A small self-supervised image encoder, trained from scratch: width 128, 48750 training examples.
Rows from block 2, named by matrix and row number. Rows with one number belong to one neuron. Each number is 128 + 24 x the weight over its row's rms, rounded and kept within 0 to 255. All counts start at 0. Numbers have three digits each. After the name is the row's rms in percent of the matrix's.
# fc1: MLP up (model.blocks.2.mlp.fc1.weight, 384x128), inputs 0-127
# fc2: MLP down (model.blocks.2.mlp.fc2.weight, 128x384, transposed), outputs 0-127
fc1.150 085:165111099141128116138086162106165114133177141129091153088119127073118139106160133131151156131166132075118110137125099118157110127134140121140145125115126101115071120165184132130165121121093128149091126124113125130093091146136129115113112139100066105113118105117104126096147124090130118136155137098093120147125154153176152138105137122125134081146140152111114067114120144094147145129153
fc1.151 111:110117093160120116150155107143141108132120129137138141095110108117124105114125111166161084104128112164069104146080162161141107112145162104170136130137124165097167120094109143104121104085124113128104102114150115137138126139124141132142103094124120089108139097148086173179106109142095122139128148093138154106167110095134122118169121120102176145158094125128113119081118135159135137170137
fc1.152 087:119108121160162110119128146102141128128136133113114124093153123142114153094182112121106111156152115124102115159118100130139092160148168194104107095069108122109121097145105133138150112173111156153125127136130129186127115175123133145098122125138132073108157121121121139151155147127143106081130095137138106132110113153141081070119168115117120115149144151130088151171149112133162135148121
fc1.153 113:133094109086153132135165124123113133102124142117129154062155119141121112083134134123166106147083074114120147146122174178155096101130135100122142133113156142158168137127145131134101116134075111111102136148110136140147133136152148100132134097119154089142134126087073153137137135134162121129153147137108101096139130095116142097147134145155101118111153146128129191165163151148161120112163
fc1.154 135:131131101156099086129095128146127108102147125155148119129129142157168131163149136118132112092084080095093122127067115136113130146145143116189133176116132141150147113110135147097127089146098115157103097140119126118096129152064144126138137162139112104148121117201082115115158094146174142135140118132108131095138135120130080121111127127135124137132116150161165118136101159123096145118145
fc1.155 109:133150091120123153121158115124165122096110116133109113140146168161148184124103143139183123155156145154157120185072174097108108103128117079155131134149138159119134173121093153109110142134121105092132164113136135132111092139132101111130086120072104145129134111123148140135135112093152123153099133126091125147109140134123162153163164166096117122139114168137132176095114131117142121118130
fc1.156 103:105113113167132111132075144122133114127110118139110153130170100113167126143163129083149101149072150161117106097094143127124137166112192117132119099136129099085097126105114075117133136105124158143071121151104145126131116116156131098110113144142103141120129137138179103159121111092115104141137151121154130168084139145119117113109114113126125133093081137072158146105120121135173115124116
fc1.157 125:115149149114091143118175086153116137140135136115098155127131112101122130092166156099142118134132095147156130138126129091123118157115141147096089137138138145121126176121149097118115117149130142128087132146091105137131119122137154168128175122130089122108132158079170163148132147158141092104145134153123099153091144112089097082093122076106141160150081144114114139163114142115142191136131
fc1.158 097:129105144111161124160121092118147163113083088181145102170121122102109119137161132125111140145106130118139151153092125146109119124143112102164123071082133126174150115104152137079119131111152117113163151128123130140107151146098113161099082130137151112135166114119163123100121131100162119144073128125112123125106136133158109054097160093119115182121130140121145111130156155121148138119133
fc1.159 126:096140177161134132137136140085095125146113177136167169149127152109149142146122105133112110144123118174096120145122154122134095182112127175158149129149090165133136103151101114160095120087118144125121124123129162134096099095157115160133157105072119149137108103153129126105121144133135091151120107142126124123157151114118131113138157098097118134146142097129136187094143091155135147088175
fc1.160 101:124125149126145083109095157113139112104116086123100090105106097124195119136107176135151127107100143129159114090100191090125112128140125135127107097110136122135132128146134139133120148121117127112135152111144175114099129171094099109154162098115115154166139124140122141122104088176158107156130140121149122120155148151128139110093117060082160135144157142127133153127098138130101111123078
fc1.161 056:138143122126124109127145133157128058109163144113146165148149107170113140151161129100130166168110123144111138126119139161119095128145121139174133132176116125089110120181141125100123114146113138152153128087154112123108136145137159158089105159137120160140109119101156109088097175105153140141103105103160124117139142136180131130135140187114114138097136117099141103177121093141114150106171
fc1.162 108:103137091151119126103114112124161130138132136093117145172112127121108106127099111144104093145119148138158128128106120097125168148147100133149124117116135125117080141131145109127086165093125134141163124127144140108138160119096115161111129107138111092084139080156121083060120155111137110135120085139105132193130124131111172105110122109162193136109113125078138144152146126144112177095130
fc1.163 122:170094113144136101088155168134136109075132167107091131097145138141135176138144122119111129113123101122118090155098093145146107145153165127087114129083161115134160122128115130121119138133143104141149145133124150161145121078165099096137099161112144123130099129126104100182138132137125111118125126123152160079121153074167103149146156143127094144120166126126131128168134072147134104098132
fc1.164 184:163109094150144162108131065113132110095124146120126151104153119140101139135135153146147121093122147103134131130123127125150115143153128117103168135148125127111160110153136129100106155091125138130157097149186144178119071108130091114139105054137139123135167098132127101147128144137152106094122110135125162126147167144096130103122135131124085161129082173140171102150117116130118134163179
fc1.165 108:139093111101121111113137097160116127100120155127138123157069143118111154101120156135163115109110125102105166108090112133145090100167105167171154078136163127120124158124093156139145143106153151125196150146105145129143125087152141115133165122154133115124108110182114108087121162130099168098157110142119104094144104120111115128122138121085142112100128153121118143124133123164133140161086
fc1.166 100:156096127112109085106111151129139137126131161134159139141091154114139137120115108144179114171138140098133162119111099078144117113114139176153118117137130102112107153129131160157150137149137149160114173148156146088144124114128122132128138133127069121105120142118113112084082139102173126123131122082118097137154109120180137136086141100126114109133091141108135092169122117089179175095120
fc1.167 118:090196081155149093139116125090121112102154129158125154141136130124125136121129108151142086143125160134129156140135097133148148108132128148129162125149132106112148157126148119090133164117098171149162082152107119121117159130100095124097111112098111122174150182146155122115168129109152149153113148140099125085123152064114109123132144113154111152107129125105111118146136158089178094108141
fc1.168 125:107079111121134097093125166116116103122167061151107135119135131118114128107135113143097120119157089152166126151111128125158146183109101121117147124115142139123132125128124170187150148092153124080129055133140102159143069123110132136126111102111139138148133143124173147091164098153148133128124142171115147135118131125146126130170165142131129160116098139148097165153120132106156122121106
fc1.169 048:101157076142134052129095145087105130098188124124147110103146121129116090135131103158129120104129155063117099110122123157126122129132153100122142126127096151141127133107145119144079153111121118095116129089123122107139124127136101110155118088134144147168123101114128132117165181162141095131131089081093095127142117116128101146119126141123113158154123138097155099082145169127133134168133
fc1.170 104:165127145146095088115139094123106148147125161140151149081087118103104120151114120113137102086077157121118118130123141140098116164154155117185140101141145145200149083112141152150079080146111109142150160106140120148133124135167097160117120122143165112165144120138138156170126138127137123151131142186104135096123131143171130126129168118129148154096156124133120141123122112157118138153126
fc1.171 108:151127131151094119108171127115106160111100092126110140158105155122109108144136176128136144126115176131118122120134115078138084137140090125123128090177158135144138164113122146072105097109067143133096096090129154099150095111143138121126143121131109126124140120080120135122118156174123162145157165151141112142123135125129143178162114121143139156164167136152122145095133097113142095100086
fc1.172 078:090151109141117154125119189136136125108096112157124142104120154116144158180120158090152119121102114155152147135122117151137120113122138063138155143134085179102135059104117093098153135103101130154168140094141110123165136110123125118146122172132097099124088135153159121105124135114112140150118150122080138104096169095144138105159133103138116132124147152151113158126094095147138139141148
fc1.173 033:142127097101182127125117126173094152128082155133148130136107173095131124117105170209134090094146123172129171143139107156155137166155129139122177159180131141145134147096120104159174114137156153147154093127154149160117127113134122129091117127122119121116161122136123166145152117171157139107118138125131121123114130152151140123136122117089133087116134165141134112129114130117139110122071
fc1.174 073:163101090123128139119186108140080117144126181123061118120149113128092138142104134114135128109126117150147131118125140099113115177172087107127144121086072106147103131127134117138112108124153148117140107121069175173134092128133148143088148159101160129130174122141137103123104104107131146131137083105110137140120159126116118142139128133101132101086132152100178117114127117174131124121120
fc2.150 070:136170106114127124157134145136136143129120150132128117153187110125106094157131108131131164083130096138133129082169093135099092069097120107124119093151092152135144144124122104146118125093155146122108117130133114112131136115144099171130116106160155149109114133112089152189104114120166132098090168081096115134138099092146106142091125101107139137118108131107129144142141193143134138150167
fc2.151 120:117162119100117139146067116143106121147125137100140126129148098162123152118140094107110138124113137122147134126185111109125127095118103136143124179134124119149088088089166103076138125117160116077124109153090094129151096108164135134166123129127114137135131108150110137053154157093132106126125143132160112163136123096110150156126102198112127113145157118128125128157090127114171134117114
fc2.152 086:117200147098145122085088102140145135141143134111065097162102120156157137103128142125108158137100124069141146144101125134148096153105155156151104115160145122147140111171181130175102130115128109194107097132134118139140112160110125147124160126163138150123104098111131154108114123125131127103124127138106101181136115154145153129106146136115157106116167105133117139089137109118126139102151
fc2.153 115:098120151109138133134150124139141121111110153146101123154114121121130143135137152140172109129134109131073163132135081120177164116145114170143098155090160137099168121175157113128113124103135135157148156166099117112142151144125153129137104127132087182108136142139105126164108126085121180101135097159132143119146152093157111120147119129099138152151106105113114146115130077083164190150119
fc2.154 151:146102135147124143138131136143107144082136047114118161125129172098120165137141100178111065114141134086107094114137158120086143147138122122096124134135163130118145167117128110123091127136153134135069155103127165117113128088167131127112096127150129171167083133131123144117130153123119097129121121131147103106112106165124124117135108132184166112137131129135127154170111083133122137104102
fc2.155 131:116151101144157106095112150136132162151169087148164124128130086139119140126127125106115153173138130118104109165118121156127125086170110138091134092105161149186096100149102118116158128114134104125124135166158120184118136111095120129162194150139144119135164167103141141127144142149164146124128117113123096121157113141131077127150147099105129127161146124134065092117113117121135128147094
fc2.156 110:137135109115168132160102161132119138154168148082119126112092095137111125113106104135107148139107125135109149148189103144096110103101135186105118140135103113176142113118113100110071120121166096162147128118144126142112113128104107156143149099147145143121164155096127122134119122198130140131087157121181122152133148113132107123173092124129128120140141107073096122119153102102155121155121
fc2.157 128:090155120190116101107110121181104142133139116148159098095121106125137171162130147097118145152114148190115126108101100119154119139103140092095124140105158096098132081146090096132124153151130110099127125195161143126154130151136134111151103147147153154147111119180147133142112119154127104110146085104118092143130144109098127156156097132130117117130091160113132120125112096145141096122113
fc2.158 092:085095145116154171078164132131139157124105109125109124086188097153138108083106127100144107142186152101109084065104109121090115116109149130107101118144105131116158148123174146143097115094114135154122126127166145129153135132120110136129109065139098114116130119098106112117124134149121116125130162150114135096138154132113118129131122114122103122165121157086124108126124137123133129100197
fc2.159 115:151100119093154145169111104131098180115110144116115100089106079121132141137176120184135156137107112171147123093148099131121135156176144151128135101124126146086159151158143143138131144156176144132104158138160085127108113114091158111141142122130139145107125143135126140115145096134104114179149111121114157110162151115130127121111085141121106127147168105192137148084117140106137129146102
fc2.160 095:105170137156156109125128101175133101122125101136102077141152154197154111126114124130123165138074137126148114177088154144129097175131111105078120147140142117170108079145114127169153109115137132113137128107097134157135115113103134130140141129097141097152143085107148129133142096138107113118112113123160116088157122117153133112120104102102130079121172103141131125119123123094125138084090
fc2.161 058:150148141135146101109145114101133161152146123145107168154117096144100089172144084146124115135127109151126139142137099124138168110104111130091138138073139107159169111061162109127156141139154113086074162153116127120119124097145158161146098102143154132155161096099105122116080109127154133123152137128116087115146120091117129106156173106135105119146107147114109102132158092097123126146125
fc2.162 100:147098166124132092140112156154116078147158127122093156155138154145154155145155108134127113121142106072126131093110166136121151130106123134116125142088142092155150148102122146094157160159124121114186117159116148111140112177098133098120109140120104155142107156142140081154123140140095108134174142140126132118100106149151105127117131175145121158133140088137114177115146168110099107183135
fc2.163 138:101109093120145176190131159119164164141181103187125128144142137163104138125120144133145135121149159138145157123160121120104127130137158122134105166125097110149144124161107124118144097127121144128105136176140117063112112120125122088102133079155130123077135138157087137133121143169103111104149143109107143120182152111140101163144097140100110106142115118098152142142122121092157118125100
fc2.164 141:158156121184074135118170171160146126099154124141147123138159099118115131127111140119130119121157137114179118129151127127156167138086114131089145106150147097156124140140117157106152135137146109135106118117103153125122077116158158125120154151115155123083107081156123135141113131125132131139121126100166136117120101133142145123132180196126135114140150053138087122145132107143105072124113
fc2.165 108:132101145103057101152138152164171144126173133125141141111138101133134129109138114088139094157129111143122109152132103107119128104117127128108109136099137109109121109130189126092156093101139108092129148195139158144117148107101070133137120103139139104160164144082090139114127139160166117145105153125136134116154139082104149124104126101137154111084137110144092120139151144104158159124152
fc2.166 095:110137121110148067125108127117138139111075179106146113093145135135127080134136183118104143111139111150109102101144171145130133159134140134127176107116117133121098157085169095100126115127093130126119105105105109112110138137166117142099110092149137167121179129138142147141100162113142168128119109114134155172142075098159127149146131131157109155109134124089130153109149126127161097175118
fc2.167 123:127097132134124136095146108159102136106133101111130148171106148139121123149121142105102110123152102139144140110137104107110116121122135089152179124111110103163130120122155139132096123143125142076146100066129128158131122139144118122117170105128086110141103116062169143185113100160067138121142132123133093140125122115169132187116111140164113139181082107163120094137108114147118139139123
fc2.168 114:098096161126144096108141133149134145154110107148120141113143087129164167116162095136085102129155118144130135089155152132146168106145112108142141105137120109122091148109152133098152127148153116118109061097121096092116113107104156117111058077137127093141126131141117122150143122107116160077125087132112142114138149094107093160139125177124163146100137147137169126125101150158117108146144
fc2.169 049:175114138136120165121088090115067087177104103108111106131166128093091106138143095082162132149152108092137127126155115117123094122169113154155140141138153129183127139142080125105133128116136131120165123101134116123160144110140162120105148121126101110141112133149104125119141127110121119143129140163152115122161169178116147103112142140130124143110167146141105105150111089084092166097157
fc2.170 101:103125122139125093090110122127090141121106104169132145120151117164084097077106159110125134163139150144128148105119100137108133133089118146142172182130141133137106138110108150080134147156148061122113170107160122117136135117103142107096132087100118113112128138135134122115155138094158113112148119148151143126156148128180102144099136147095128157097147147165132105139088137165157107111074
fc2.171 106:105103153127083138118147094068174120107120140082098150109127091137131148124127116105136095096119100097137135136122132131147136138126153131100106140124098113132127134095135124180150157136151147188135139145137132150113137136169114091102138107167193155119139151119111096146145102089171123114106118134122146107135157169157150100147122137116142123113129094146110117114192144124164100108174
fc2.172 074:127146129105147138075144138114108102093121088161129156142120163116118100193110135103121116132149149141126144125145083164102085140152107155124150134168124141116123127167073130121086131166144124071174112136113116103112128158130122130107120121087116123135131127114113158135125121113139167134136127150172135152096109158080118104149131158132181123146147086181116117140160135174133152118115
fc2.173 027:137100155164118116083157128122119128130138118103101122099130105165169131155119089116118135131117129114143160142141135132124117078103143121138148115130142100118134123141074125124089149105119075124098160124126077150177089142136108123092101144121132112154082119138150080072096097128126144183167153103121139131135115132132108126139173141097142134107159126103121116138153188100133171115131
fc2.174 069:117175180129130139123148122082136139139149122095136125165104090115124113118155167124129129135129127087139105144133131190127104124086141124131115118129136126126144129084142129117132148133136099163134124125228123114158107156136126113143109090115202140136132112151113131130139107131119094188171111092160111108144111084125120159170159141124164159107129108129119122132127131136142133165114